{
  "arch": "coatnet",
  "dataset": "abstract colour fields from 500 small random pattern networks",
  "num_classes": 500,
  "norm_position": "sandwich",
  "activation": "quick_gelu",
  "qk_norm": true,
  "conv_stem": false,
  "depths": [4, 8, 4],
  "widths": [48, 96, 192],
  "init": "trunc_normal_002",
  "lr": 0.0012,
  "steps": 7900,
  "warmup_steps": 1580
}
Rows from block 5, named by matrix and row number. Rows with one number belong to one channel. Each number is 50 + 10 x the weight over the matrix's rms, rounded and kept within 0 to 99. All counts start at 0.
# convs0: expand pointwise conv (model.blocks.5.convs.0.weight, 384x96x1x1), inputs 48-95
# convs2: project pointwise conv (model.blocks.5.convs.2.weight, 96x384x1x1, transposed), outputs 48-95
convs0.243:44 53 69 56 49 48 56 47 63 61 55 65 36 54 49 28 58 47 44 29 24 44 45 32 71 43 33 44 73 64 60 53 47 51 63 31 54 32 41 67 47 39 68 53 51 37 55 66
convs0.244:63 59 59 57 38 51 40 37 53 60 61 61 42 39 59 50 51 58 40 42 45 24 39 46 73 47 48 34 64 54 43 59 42 50 49 44 56 46 54 61 39 50 53 43 65 51 69 63
convs0.245:53 50 48 42 57 52 54 52 51 45 58 37 61 47 45 64 48 55 48 78 72 54 56 59 47 59 49 59 44 34 45 46 67 49 49 37 44 59 39 41 47 54 36 54 43 53 47 44
convs0.246:38 66 31 59 55 51 45 52 44 53 64 58 62 51 56 46 64 49 56 56 61 37 59 49 36 49 42 65 33 44 63 59 46 58 53 47 53 50 40 51 54 55 51 60 57 57 37 41
convs0.247:45 66 58 46 64 55 34 30 50 41 40 60 48 22 44 64 37 46 55 50 55 53 40 58 61 42 58 37 49 38 45 44 46 52 39 71 68 50 53 51 56 55 42 50 28 41 36 48
convs0.248:51 51 51 49 59 60 46 46 48 46 49 53 60 47 52 51 44 25 42 52 50 38 43 54 47 43 66 56 59 33 49 64 25 44 46 55 53 52 58 41 36 45 29 51 53 72 56 51
convs0.249:41 42 65 60 50 49 77 57 52 50 48 50 57 47 49 47 45 49 54 44 29 47 50 41 53 53 56 39 54 66 29 36 56 49 56 38 45 54 58 60 41 37 44 32 46 68 64 64
convs0.250:61 62 47 52 59 54 37 44 48 63 50 52 50 57 59 49 49 32 36 49 55 46 52 44 59 50 43 54 68 33 62 53 22 42 39 51 95 47 60 51 47 55 57 55 62 44 50 60
convs0.251:45 48 69 47 51 35 64 57 52 60 43 40 40 58 56 50 51 47 47 41 30 58 54 43 58 54 44 47 55 62 50 37 51 58 51 43 49 50 57 60 45 49 45 42 52 52 52 52
convs0.252:54 37 55 27 55 38 65 41 31 41 00 31 36 52 49 56 46 49 59 47 52 64 49 60 37 74 63 44 24 58 42 24 56 56 29 61 41 54 54 47 53 52 46 46 23 49 42 44
convs0.253:47 55 68 72 55 64 46 35 36 52 62 50 55 16 52 49 48 68 60 41 47 27 55 56 68 42 51 38 49 55 42 62 61 58 64 48 55 53 47 50 66 41 51 46 50 44 52 42
convs0.254:38 49 52 52 64 70 49 32 47 43 56 82 39 38 54 46 49 49 55 41 55 54 18 55 61 39 48 49 57 60 57 57 49 54 67 53 46 35 39 83 72 35 47 71 38 33 53 48
convs0.255:60 33 58 42 46 59 49 46 54 46 35 35 59 45 46 52 30 44 41 43 50 55 44 54 51 49 69 51 65 41 43 47 53 29 42 59 60 58 60 37 51 43 34 51 45 47 62 60
convs0.256:42 45 46 49 50 43 57 54 44 57 41 44 52 57 54 62 49 55 56 57 59 62 63 46 42 60 51 59 41 57 52 51 66 47 51 49 31 45 39 52 49 49 47 54 34 52 51 46
convs0.257:76 50 51 38 46 42 43 35 46 49 40 32 36 49 45 55 48 56 44 58 61 56 41 51 54 60 61 58 49 33 59 53 52 50 34 60 56 39 23 23 50 54 47 58 40 43 44 52
convs0.258:43 44 45 30 64 47 43 26 48 13 33 67 33 43 40 51 46 42 57 60 60 76 34 67 44 34 53 52 50 47 64 40 38 52 46 69 54 39 39 53 65 53 37 70 32 28 34 37
convs0.259:51 52 43 45 46 57 51 59 58 43 39 63 59 60 42 44 45 30 48 53 40 69 46 41 36 28 56 52 52 51 47 40 31 47 41 56 37 47 62 54 35 47 50 56 45 48 60 62
convs0.260:48 46 62 40 58 53 64 45 53 45 32 66 36 59 44 44 45 43 41 45 37 60 34 43 54 47 52 41 56 66 52 44 46 42 58 41 54 50 53 59 56 49 54 55 43 49 49 62
convs0.261:51 56 46 35 43 44 52 45 49 50 43 42 57 67 52 52 52 33 46 50 50 52 57 50 29 63 50 67 35 54 54 37 38 54 27 46 35 48 52 44 31 50 42 60 49 70 50 53
convs0.262:42 52 59 62 53 66 46 37 55 53 60 49 51 49 60 44 59 39 46 40 52 40 41 56 53 45 48 60 60 50 55 55 32 44 63 49 68 52 52 56 51 34 48 61 53 52 48 52
convs0.263:45 42 65 56 74 56 65 50 26 41 34 53 61 19 44 63 31 58 61 55 50 52 55 60 50 56 62 37 43 53 29 32 62 51 38 55 43 51 45 45 53 52 42 33 27 56 43 47
convs0.264:51 45 43 67 44 74 55 51 51 41 65 57 51 37 58 22 64 52 50 41 60 38 51 53 59 52 39 55 55 60 55 54 49 53 85 47 56 55 54 71 64 30 52 62 48 43 52 48
convs0.265:26 55 53 54 76 50 46 45 37 48 47 57 45 37 64 30 68 53 59 42 62 48 53 58 44 45 29 43 44 61 65 47 47 59 79 54 57 51 51 80 69 46 51 58 50 42 40 29
convs0.266:54 34 59 45 56 54 54 42 40 33 38 43 56 46 43 58 36 49 54 59 56 56 48 64 53 51 73 55 57 47 41 42 59 34 44 57 40 55 53 36 55 50 33 58 32 56 50 44
convs0.267:45 33 43 64 35 56 56 54 61 58 56 51 41 50 59 39 76 61 52 44 49 53 53 52 47 64 28 53 51 55 58 55 52 68 49 28 51 38 33 59 66 36 67 60 37 32 47 58
convs0.268:61 40 63 39 51 40 57 43 40 30 33 27 50 50 37 45 34 43 49 56 52 69 50 46 69 40 61 56 72 53 38 31 44 35 44 55 58 63 69 30 33 43 42 58 56 50 53 52
convs0.269:55 55 47 37 48 40 59 46 49 49 47 44 36 75 47 54 50 39 52 58 56 58 47 38 34 53 53 64 54 49 50 43 46 39 41 52 31 55 43 44 37 53 41 55 57 60 60 55
convs0.270:66 45 57 41 39 43 48 39 47 49 47 42 52 50 35 71 36 61 46 61 52 59 43 51 55 58 61 54 53 45 48 53 52 51 32 57 35 45 29 28 44 44 35 48 42 44 64 48
convs0.271:76 55 61 40 51 62 47 46 48 62 58 51 48 47 51 55 43 50 20 44 41 19 43 44 59 83 60 52 44 51 55 63 53 51 49 46 49 37 36 35 49 49 53 45 52 63 54 56
convs0.272:36 55 68 45 63 38 63 47 49 60 47 57 45 54 43 56 56 60 57 56 37 46 58 46 60 50 34 40 49 62 53 33 52 61 52 34 52 45 51 60 37 52 58 32 39 50 40 49
convs0.273:40 51 62 66 47 41 46 57 45 80 39 60 40 56 67 51 55 60 47 26 24 43 61 43 58 53 34 37 56 69 46 37 52 64 52 40 50 45 64 61 46 55 63 33 54 52 54 75
convs0.274:84 47 53 38 43 45 28 38 50 54 55 46 34 54 32 54 38 47 24 56 57 35 37 41 60 68 57 42 57 24 56 61 54 50 43 74 66 45 40 36 56 63 49 51 48 41 51 53
convs0.275:43 44 29 53 50 58 53 51 53 43 52 50 50 49 47 47 59 45 61 63 76 61 54 62 24 56 45 66 33 45 58 43 59 48 46 62 39 47 41 47 54 49 44 70 39 49 42 35
convs0.276:55 58 69 43 57 43 42 24 39 44 49 50 56 41 37 70 33 48 49 64 57 47 47 56 53 45 60 48 50 34 48 52 51 35 43 70 51 49 36 29 38 56 26 45 51 51 52 41
convs0.277:63 42 63 57 41 47 49 43 49 65 50 54 30 46 52 53 42 64 39 36 30 33 26 37 68 54 52 27 57 58 43 63 62 50 49 66 48 39 41 57 61 48 39 42 47 34 65 54
convs0.278:60 44 46 46 47 58 39 23 53 31 51 51 45 27 50 43 43 53 47 42 51 51 30 63 84 34 47 37 63 58 43 43 37 38 54 69 65 43 64 58 50 46 47 53 49 38 61 53
convs0.279:45 58 21 37 56 46 49 49 45 37 48 53 55 54 36 54 55 51 55 75 61 67 52 53 13 47 55 68 35 40 52 45 45 55 40 60 34 48 42 47 49 57 39 62 46 50 42 40
convs0.280:54 55 61 46 56 45 43 48 54 56 56 65 38 46 42 64 45 58 45 57 46 47 57 38 51 44 43 34 45 46 50 43 52 61 44 54 53 36 44 54 43 65 57 39 47 50 49 52
convs0.281:63 51 36 35 53 53 39 44 50 42 59 47 39 51 40 63 57 51 41 65 58 45 54 58 39 69 46 57 37 34 70 57 47 50 32 67 54 36 37 40 52 64 48 62 51 47 23 35
convs0.282:43 47 44 50 47 38 53 56 56 59 47 46 45 72 51 52 69 54 46 47 52 59 60 58 42 57 36 52 33 63 57 40 48 62 50 39 46 52 49 55 52 54 58 44 47 48 42 51
convs0.283:42 44 39 35 50 27 58 46 52 57 39 42 52 76 50 56 62 40 45 60 46 54 62 44 32 59 34 66 42 60 63 27 37 54 43 32 46 44 60 49 28 59 40 52 42 60 37 56
convs0.284:48 55 48 54 56 41 30 41 39 53 39 44 48 52 69 36 58 54 46 32 54 39 52 63 49 32 44 38 55 53 50 49 24 47 55 56 63 56 75 61 54 49 41 47 67 53 56 52
convs0.285:45 60 48 64 52 72 41 42 47 41 70 67 59 28 50 58 25 58 53 44 41 40 48 60 58 34 67 42 51 41 41 60 53 63 58 64 48 44 42 51 61 41 45 43 38 44 66 56
convs0.286:50 59 42 49 54 45 50 50 58 59 62 63 51 61 48 45 83 42 49 58 64 35 57 53 43 54 39 57 34 54 73 57 41 55 45 37 53 38 47 51 49 56 56 51 53 58 35 47
convs0.287:50 76 66 44 56 57 63 56 41 34 54 48 65 51 57 42 44 20 42 53 60 38 62 46 54 54 68 65 58 42 44 53 42 55 63 37 48 64 57 50 29 48 46 60 74 73 47 41
convs0.288:42 46 57 37 53 30 56 44 50 62 33 43 46 66 49 56 69 50 50 52 51 51 65 56 38 65 39 56 36 69 62 34 53 56 52 40 39 55 48 60 45 56 50 53 43 55 44 39
convs0.289:44 64 75 55 50 38 56 50 45 71 48 55 44 49 59 48 57 69 50 52 36 35 57 31 78 59 31 45 55 58 41 49 49 56 46 31 54 49 48 58 36 51 68 34 54 55 39 57
convs0.290:54 57 55 39 69 34 38 34 45 37 32 39 51 39 44 63 38 55 54 61 52 68 54 59 52 38 50 45 52 38 53 34 46 54 42 69 63 60 63 42 52 56 37 52 47 34 37 33
convs0.291:59 47 32 53 49 59 22 42 44 58 44 43 48 47 61 59 57 63 37 50 62 39 54 67 47 62 50 56 43 32 60 64 48 61 43 62 60 49 49 53 63 51 47 57 50 33 44 45
convs0.292:38 36 66 34 67 47 60 48 46 44 32 51 47 57 43 49 46 38 58 61 56 66 46 45 50 44 49 55 65 55 49 46 55 26 59 43 50 54 44 42 44 49 42 53 37 47 48 51
convs0.293:53 71 68 41 61 60 35 38 58 44 50 65 56 40 41 61 38 33 37 47 48 37 28 45 63 42 61 58 66 39 51 65 39 41 47 58 59 47 50 47 36 52 33 48 65 66 47 52
convs0.294:58 57 54 39 73 46 43 17 42 45 51 48 49 44 44 51 63 52 38 73 71 45 45 52 54 57 37 58 50 38 58 53 35 48 48 42 74 54 39 44 51 64 40 60 46 46 33 30
convs0.295:44 46 51 40 50 38 52 43 43 57 31 39 40 69 50 52 62 50 49 49 55 57 62 43 39 68 45 59 46 56 61 51 59 49 46 51 35 50 42 57 45 51 50 60 40 54 53 42
convs0.296:52 60 49 56 55 53 43 49 49 51 53 57 47 43 50 48 59 57 55 45 51 44 52 45 55 49 43 45 50 56 52 51 48 56 48 51 45 44 47 55 53 53 61 42 55 47 51 50
convs0.297:55 37 41 31 51 51 42 45 43 40 33 43 38 55 46 52 39 43 46 64 61 79 39 47 42 49 58 56 63 39 54 48 55 41 49 64 49 44 49 46 57 55 43 65 39 36 53 44
convs0.298:52 64 41 44 49 64 40 51 45 41 59 58 59 38 54 47 49 26 51 47 61 50 54 57 48 48 54 57 49 41 59 53 37 48 52 64 60 51 52 48 51 51 54 69 55 55 45 51
convs0.299:55 47 26 40 50 44 37 48 50 41 49 55 35 67 35 53 51 49 41 58 61 67 58 47 40 45 51 50 51 49 57 45 51 53 51 54 42 31 49 55 58 61 42 65 33 33 37 40
convs0.300:55 42 47 29 51 29 54 38 48 56 46 50 18 59 39 63 64 59 40 54 52 55 50 39 52 58 44 40 43 57 69 46 61 57 49 52 40 32 39 64 59 62 58 48 42 38 47 34
convs0.301:56 55 52 62 36 55 43 42 43 53 52 51 48 38 58 42 45 57 49 41 41 38 56 48 82 45 42 26 62 57 36 52 47 54 53 56 67 49 54 52 67 52 52 48 51 40 58 60
convs0.302:58 60 51 48 48 41 36 36 44 48 56 30 50 58 52 45 65 46 43 53 56 51 45 65 53 57 36 67 58 35 62 49 40 57 50 56 75 57 51 45 39 46 32 63 67 44 45 46
convs0.303:61 46 30 45 51 47 38 55 50 56 41 35 52 49 59 45 62 41 37 50 62 42 56 61 45 66 43 54 49 39 62 41 32 57 39 42 72 48 60 44 51 57 56 58 61 49 26 62
convs0.304:62 44 45 10 55 41 48 37 52 39 43 53 39 49 12 54 38 50 44 72 54 63 43 39 48 53 63 44 52 41 60 47 54 48 52 60 45 34 39 46 45 63 49 53 45 42 49 43
convs0.305:46 68 54 62 43 36 51 46 37 53 58 40 45 44 59 33 62 55 55 45 57 27 60 56 61 59 46 39 45 69 50 54 49 59 59 45 62 61 57 64 49 47 53 45 63 62 45 44
convs0.306:59 38 37 28 52 51 51 49 43 37 42 43 46 52 34 61 40 51 51 66 62 65 58 50 42 46 80 56 45 37 48 46 60 38 46 70 39 47 43 42 52 65 38 55 35 48 52 38
convs0.307:61 47 36 39 44 58 53 53 64 51 51 56 52 58 38 42 66 29 41 59 51 49 47 45 36 61 38 63 45 38 53 50 31 54 32 55 62 41 41 45 51 58 44 62 48 53 46 61
convs0.308:48 55 71 50 47 41 55 47 42 57 51 38 37 54 46 62 52 59 51 40 39 51 51 49 51 52 47 36 39 63 48 45 55 58 45 52 44 55 45 48 57 59 58 36 53 55 47 45
convs0.309:53 47 54 47 62 61 57 43 40 38 53 38 57 36 37 49 41 45 55 60 54 54 55 62 62 50 61 51 52 40 45 40 54 43 59 53 62 59 64 44 61 54 28 54 39 37 35 39
convs0.310:45 57 63 67 50 47 49 49 38 56 44 41 51 42 77 46 53 62 50 34 48 37 52 55 63 53 50 40 51 64 44 55 49 49 64 50 48 65 53 51 54 44 61 41 54 54 54 45
convs2.243:64 59 33 46 31 55 42 45 64 58 39 50 61 54 43 45 27 54 43 42 48 58 49 36 59 45 66 46 59 42 51 57 45 45 48 50 56 60 53 53 65 53 58 54 54 31 65 52
convs2.244:41 48 63 55 63 51 52 46 48 58 66 47 31 47 61 44 49 53 49 53 34 59 57 54 46 46 42 33 64 46 43 47 54 48 48 50 64 51 50 42 50 43 41 41 60 41 47 36
convs2.245:60 43 78 54 42 41 55 48 37 49 59 59 42 51 46 57 47 52 67 45 29 49 49 58 39 49 56 68 44 48 46 52 58 51 57 50 63 49 45 40 36 38 43 37 51 55 44 59
convs2.246:54 50 46 62 60 63 65 53 67 43 52 51 48 38 53 37 38 53 65 48 46 46 46 45 42 55 52 47 43 50 55 65 73 44 58 48 61 38 45 38 57 30 57 50 44 33 42 49
convs2.247:44 51 45 50 36 53 34 56 71 49 57 52 63 39 49 67 26 49 57 56 62 63 51 71 49 49 73 53 54 61 37 57 48 52 56 55 66 45 44 48 67 53 73 60 29 46 40 84
convs2.248:50 50 35 51 52 51 40 37 69 55 37 53 43 43 53 54 53 55 44 46 47 58 46 61 50 45 62 55 43 46 49 52 49 61 46 44 42 42 76 64 43 48 38 39 53 43 39 50
convs2.249:46 57 48 44 54 47 53 40 65 45 63 51 50 57 54 60 60 50 63 65 78 65 48 58 49 60 41 49 52 50 50 62 56 45 46 58 47 31 22 40 50 72 62 53 38 23 28 56
convs2.250:48 38 73 45 59 33 41 26 60 47 56 47 58 66 39 42 44 47 61 44 49 31 56 64 20 55 30 37 57 52 35 46 49 55 56 60 59 46 41 38 67 66 56 49 46 53 49 57
convs2.251:55 53 55 51 48 48 52 43 47 50 55 41 46 47 56 51 53 56 47 49 57 47 33 46 54 67 44 51 62 52 41 55 54 51 39 53 51 48 53 41 62 56 52 48 47 43 47 52
convs2.252:42 59 53 59 49 50 61 29 69 83 60 53 80 63 29 67 79 54 58 43 58 32 80 39 39 34 27 54 56 42 52 41 41 72 40 64 52 42 59 58 31 37 56 42 43 38 49 60
convs2.253:32 60 79 67 65 42 57 41 58 54 71 54 50 40 39 41 54 50 62 63 37 61 51 39 47 47 36 56 45 56 60 61 44 60 86 38 76 49 31 48 77 53 60 39 48 46 53 48
convs2.254:40 43 44 44 65 62 52 46 63 69 26 63 39 44 52 43 48 52 33 34 30 62 71 48 49 39 55 59 55 47 70 52 45 37 50 37 52 52 53 56 55 55 44 50 37 42 89 38
convs2.255:47 47 64 49 45 61 59 46 44 57 44 44 54 46 61 53 55 49 49 46 60 44 70 39 57 59 41 59 55 61 56 59 38 51 48 51 56 40 29 58 33 32 60 59 48 55 67 66
convs2.256:44 40 54 55 61 45 44 42 59 38 36 41 58 52 37 47 46 48 41 49 56 62 43 59 51 51 39 48 48 55 36 40 64 54 54 44 43 60 53 54 59 57 57 52 47 52 53 53
convs2.257:51 66 52 53 46 51 52 56 47 51 45 43 50 61 48 41 54 53 69 51 43 58 40 40 51 41 48 56 62 39 53 38 44 35 42 58 42 41 49 49 47 55 58 47 65 34 47 54
convs2.258:49 40 54 69 25 53 35 67 69 60 59 43 60 39 48 75 62 48 35 48 51 30 51 61 69 51 56 63 51 53 43 51 41 63 41 33 37 36 49 37 62 32 51 48 43 83 37 62
convs2.259:45 43 37 53 43 35 39 55 50 47 36 49 53 69 46 53 50 58 40 55 46 52 50 39 47 48 53 60 49 43 55 35 49 57 55 51 37 60 61 52 63 54 27 47 53 51 52 25
convs2.260:59 39 43 37 57 55 62 46 66 57 56 55 45 52 59 50 40 35 49 56 39 63 57 49 51 45 60 54 58 43 42 54 43 39 44 39 57 45 56 63 31 31 59 47 55 39 59 57
convs2.261:39 39 37 32 54 54 53 56 50 49 29 43 56 44 45 52 60 40 50 70 56 60 54 49 32 62 49 56 32 48 56 46 56 49 38 57 26 42 66 57 23 36 49 61 40 67 46 55
convs2.262:44 60 40 51 41 41 45 52 49 52 46 64 61 57 45 68 61 55 44 63 55 65 50 51 49 42 38 58 47 44 52 40 51 55 55 58 33 54 50 63 48 58 41 56 50 37 41 50
convs2.263:37 49 41 78 60 49 50 49 64 46 58 65 47 61 54 38 53 66 56 59 48 44 46 57 39 52 44 20 36 31 40 54 59 46 44 53 53 60 44 38 57 62 35 49 62 44 71 34
convs2.264:39 48 35 48 43 55 58 62 45 44 53 43 36 53 68 57 39 49 40 43 55 52 35 46 62 49 87 57 51 54 62 55 51 42 52 46 40 39 49 57 57 56 47 50 44 48 35 52
convs2.265:51 41 46 46 61 63 44 77 43 48 34 40 34 44 58 64 22 52 32 31 45 40 59 41 54 38 67 51 53 51 71 47 44 42 50 58 54 50 48 56 52 30 50 50 55 63 49 45
convs2.266:52 54 47 69 49 50 53 41 43 62 46 50 41 45 46 40 44 67 54 49 42 43 49 23 52 62 55 36 46 47 59 65 52 50 47 48 61 49 31 41 43 46 44 40 56 48 49 42
convs2.267:38 54 45 64 49 53 51 57 35 43 68 60 53 48 54 42 29 64 55 50 42 52 38 36 58 48 65 68 46 28 36 49 45 48 51 49 58 60 45 45 62 59 38 38 62 50 40 59
convs2.268:63 59 54 51 41 44 68 51 43 64 44 25 50 58 40 11 42 57 43 48 41 50 59 23 48 46 52 53 64 42 53 58 36 62 63 33 53 53 43 45 54 36 49 52 68 57 58 56
convs2.269:66 45 38 47 50 57 38 42 59 45 46 44 48 31 64 52 41 57 62 49 57 54 45 74 59 54 70 54 45 43 46 51 57 37 30 35 37 49 66 47 33 27 54 53 58 67 45 58
convs2.270:66 52 60 40 50 64 56 60 44 52 58 45 52 37 43 57 45 45 51 47 54 45 57 38 63 50 51 44 56 47 55 62 47 51 55 63 62 40 38 44 45 58 72 57 55 39 53 67
convs2.271:48 30 44 54 51 65 51 60 67 46 52 57 43 30 33 53 61 28 28 62 55 38 54 57 35 59 37 61 60 49 55 58 45 54 62 48 62 59 42 54 52 47 51 67 46 67 50 70
convs2.272:49 61 66 43 57 44 60 49 47 57 50 42 52 50 45 55 48 64 53 64 54 66 67 49 68 49 37 49 55 60 49 49 57 26 42 41 54 66 35 47 39 56 52 50 57 32 65 46
convs2.273:61 42 33 64 30 54 25 37 48 50 60 44 60 49 49 48 54 58 64 45 58 48 62 57 48 53 37 46 61 38 57 48 63 40 26 61 55 68 64 44 56 61 63 49 55 43 61 52
convs2.274:59 54 50 53 52 69 57 59 50 46 51 56 53 39 47 60 62 35 39 57 55 45 67 45 57 46 29 54 55 65 52 55 50 51 57 44 54 61 38 66 56 63 56 47 47 52 47 60
convs2.275:53 40 45 51 50 62 61 51 51 66 57 46 68 41 33 56 41 55 60 44 46 47 71 62 53 55 63 51 22 53 45 59 74 54 42 34 67 57 61 42 53 44 63 41 36 54 51 52
convs2.276:51 50 37 49 52 42 49 61 48 55 56 47 60 59 64 38 30 52 39 52 62 39 47 41 53 47 54 39 59 34 30 67 41 68 48 43 49 52 52 59 62 52 55 60 49 55 64 44
convs2.277:48 50 66 65 41 59 41 31 49 49 58 47 67 45 49 51 59 35 60 43 55 38 68 46 30 58 54 57 35 63 59 64 61 64 53 55 73 69 63 60 64 33 68 44 60 55 53 45
convs2.278:69 36 36 40 47 38 73 44 42 42 48 30 73 53 41 39 46 42 46 44 63 55 33 55 64 44 56 48 58 67 26 44 43 60 49 36 54 47 60 71 43 38 26 63 37 48 56 65
convs2.279:46 32 40 53 54 55 45 29 38 43 50 44 67 32 50 50 51 52 61 53 66 65 27 69 44 47 57 55 42 48 38 46 60 53 38 57 42 48 77 52 54 46 44 57 38 52 51 62
convs2.280:54 53 41 36 46 46 51 51 45 40 46 55 55 62 46 62 51 64 42 49 40 45 44 48 45 41 49 70 57 38 51 45 54 49 66 54 32 62 42 58 45 54 48 48 57 42 56 54
convs2.281:64 46 37 43 61 54 50 62 57 49 60 45 49 57 40 53 58 36 44 62 47 56 55 42 45 51 54 39 30 35 51 41 48 53 44 55 40 53 72 34 58 65 58 20 41 41 29 40
convs2.282:57 44 44 52 51 44 61 32 37 51 42 33 50 48 61 43 59 63 48 52 51 46 41 30 51 57 53 40 54 48 46 56 47 50 46 52 55 61 54 50 29 35 38 44 52 46 68 44
convs2.283:46 66 47 51 48 43 62 40 59 73 28 42 52 50 49 39 69 56 60 61 58 54 46 41 51 57 50 61 44 61 62 44 39 50 42 33 49 39 66 50 10 33 47 56 51 51 47 68
convs2.284:63 28 54 52 50 40 27 45 40 38 44 31 49 33 41 45 46 58 56 34 62 48 37 71 40 28 45 41 45 62 54 35 46 49 59 60 45 61 46 38 66 47 55 54 49 54 52 56
convs2.285:32 69 63 58 65 47 43 54 56 49 75 56 61 42 41 41 20 43 59 59 49 57 56 54 52 45 46 62 36 54 63 47 34 63 72 36 70 52 32 39 82 53 57 41 47 46 48 42
convs2.286:61 60 49 58 53 53 62 41 47 67 49 51 41 42 52 41 40 64 47 57 35 43 39 35 48 45 62 50 37 51 60 72 47 44 62 54 67 47 40 13 33 45 55 43 42 43 34 50
convs2.287:28 58 81 45 67 61 51 54 39 47 53 49 69 62 42 40 34 32 69 31 45 40 48 37 30 63 57 57 44 33 52 68 43 41 44 59 49 52 38 41 52 60 59 58 54 70 72 36
convs2.288:64 49 53 43 63 46 66 35 36 48 50 34 63 37 45 41 58 48 41 49 56 45 38 52 72 63 48 51 60 53 37 44 39 66 39 30 50 54 74 66 35 37 38 44 55 58 60 54
convs2.289:47 51 44 39 41 47 61 56 62 57 58 44 58 45 23 49 54 70 64 67 60 56 68 59 73 56 41 41 46 59 55 42 55 28 29 48 62 59 30 51 52 54 51 60 48 38 56 40
convs2.290:33 64 54 44 55 75 72 38 61 57 56 64 75 34 35 67 36 36 53 62 49 35 59 45 53 59 66 52 42 69 47 45 60 55 41 52 52 54 64 61 64 43 61 39 30 52 61 65
convs2.291:65 65 45 42 45 64 55 56 44 55 41 56 56 40 52 45 32 34 48 44 48 41 60 47 62 40 77 59 43 29 48 46 35 50 38 52 63 49 56 60 37 29 34 71 64 62 74 47
convs2.292:60 47 63 63 58 52 56 41 43 63 67 41 52 57 50 32 45 57 57 52 43 58 46 46 44 34 60 52 57 29 61 58 51 44 71 33 39 43 49 43 59 49 57 37 50 49 56 65
convs2.293:47 65 15 51 33 55 45 44 68 69 42 50 40 39 56 52 52 52 49 54 53 56 44 70 51 62 71 54 47 44 60 60 60 54 40 42 50 43 67 52 51 50 39 47 34 41 27 67
convs2.294:55 31 69 41 64 39 52 49 79 56 65 48 42 63 43 52 58 37 64 59 47 44 59 58 38 45 49 36 45 40 65 39 57 46 49 50 51 23 64 40 44 44 57 38 47 40 50 35
convs2.295:67 29 48 46 52 50 60 45 45 34 57 38 51 47 42 41 44 54 34 52 55 66 34 58 59 55 58 43 57 44 37 49 49 52 47 33 38 52 60 49 51 47 36 51 59 55 59 54
convs2.296:46 46 49 47 47 38 53 54 45 39 41 54 39 61 59 52 49 56 50 53 45 62 45 45 43 49 56 43 49 51 43 49 53 49 48 57 45 47 44 55 45 47 54 46 56 52 49 42
convs2.297:53 54 47 39 56 56 41 52 47 55 52 49 42 52 43 40 59 41 44 54 53 66 44 60 46 41 54 48 48 34 55 54 60 34 63 56 48 59 43 49 64 58 53 56 54 38 41 36
convs2.298:46 54 60 56 50 50 57 49 56 48 45 51 48 48 46 39 49 58 58 46 47 48 35 39 54 59 47 52 53 51 56 43 57 43 60 50 46 47 50 53 59 49 51 54 59 50 51 40
convs2.299:36 74 39 48 44 44 47 56 36 47 32 56 47 49 64 49 45 51 66 56 66 55 24 37 49 55 57 56 52 47 42 54 45 50 38 71 52 43 41 55 50 43 39 64 43 41 54 55
convs2.300:65 46 58 42 47 42 47 39 34 38 58 56 49 48 57 47 51 48 31 53 51 65 45 62 56 40 47 48 54 45 30 56 46 65 55 42 42 55 51 58 54 49 28 40 57 54 60 47
convs2.301:58 41 34 59 36 60 56 55 58 54 49 44 65 53 45 38 43 46 56 43 61 50 44 50 59 49 59 37 42 54 41 43 57 59 40 52 48 52 71 65 45 42 52 52 50 52 51 64
convs2.302:46 63 23 42 62 60 56 62 35 50 43 75 32 56 48 44 37 60 32 47 32 55 50 42 56 35 49 73 50 38 68 48 44 52 56 54 51 42 54 61 40 55 42 50 60 38 41 44
convs2.303:59 42 38 34 58 60 57 63 28 48 44 52 38 36 61 46 49 57 31 57 45 57 45 49 70 43 56 56 58 45 37 45 45 51 43 35 36 47 54 59 41 48 43 56 52 57 50 49
convs2.304:55 46 51 41 54 63 43 54 45 46 55 60 52 30 58 58 55 20 40 73 61 56 51 52 62 30 44 40 49 48 57 47 46 35 53 61 34 65 57 50 49 59 51 52 46 54 52 52
convs2.305:55 51 43 32 60 44 55 52 42 44 51 48 46 44 38 56 51 65 56 60 48 52 53 47 57 55 35 30 38 56 46 39 54 49 37 59 49 60 51 59 37 51 53 48 53 45 48 28
convs2.306:47 51 49 55 49 61 40 49 54 57 45 59 46 33 68 47 54 32 51 60 60 56 41 52 61 32 42 34 48 66 61 54 50 28 50 52 38 67 53 48 55 48 53 47 50 57 48 48
convs2.307:43 45 45 60 46 60 51 53 62 51 55 53 59 42 42 46 40 46 68 52 52 43 52 50 45 53 55 31 43 40 47 44 60 42 44 56 59 56 44 46 53 51 67 35 46 49 49 67
convs2.308:55 48 66 34 61 52 55 44 33 42 44 40 49 42 43 46 44 46 47 44 56 39 33 63 53 70 58 55 45 51 47 59 44 63 47 42 52 38 59 56 63 54 48 48 30 46 47 42
convs2.309:48 35 52 51 49 39 55 48 40 44 46 36 44 68 70 31 53 50 44 42 42 55 39 51 37 42 51 42 60 67 45 50 46 37 66 44 40 58 47 54 49 37 54 63 65 58 65 48
convs2.310:55 46 34 40 45 50 47 62 47 26 48 36 48 56 46 45 57 50 50 46 62 51 43 40 47 58 46 47 42 51 57 41 51 59 37 59 56 63 47 70 53 55 64 54 63 48 41 43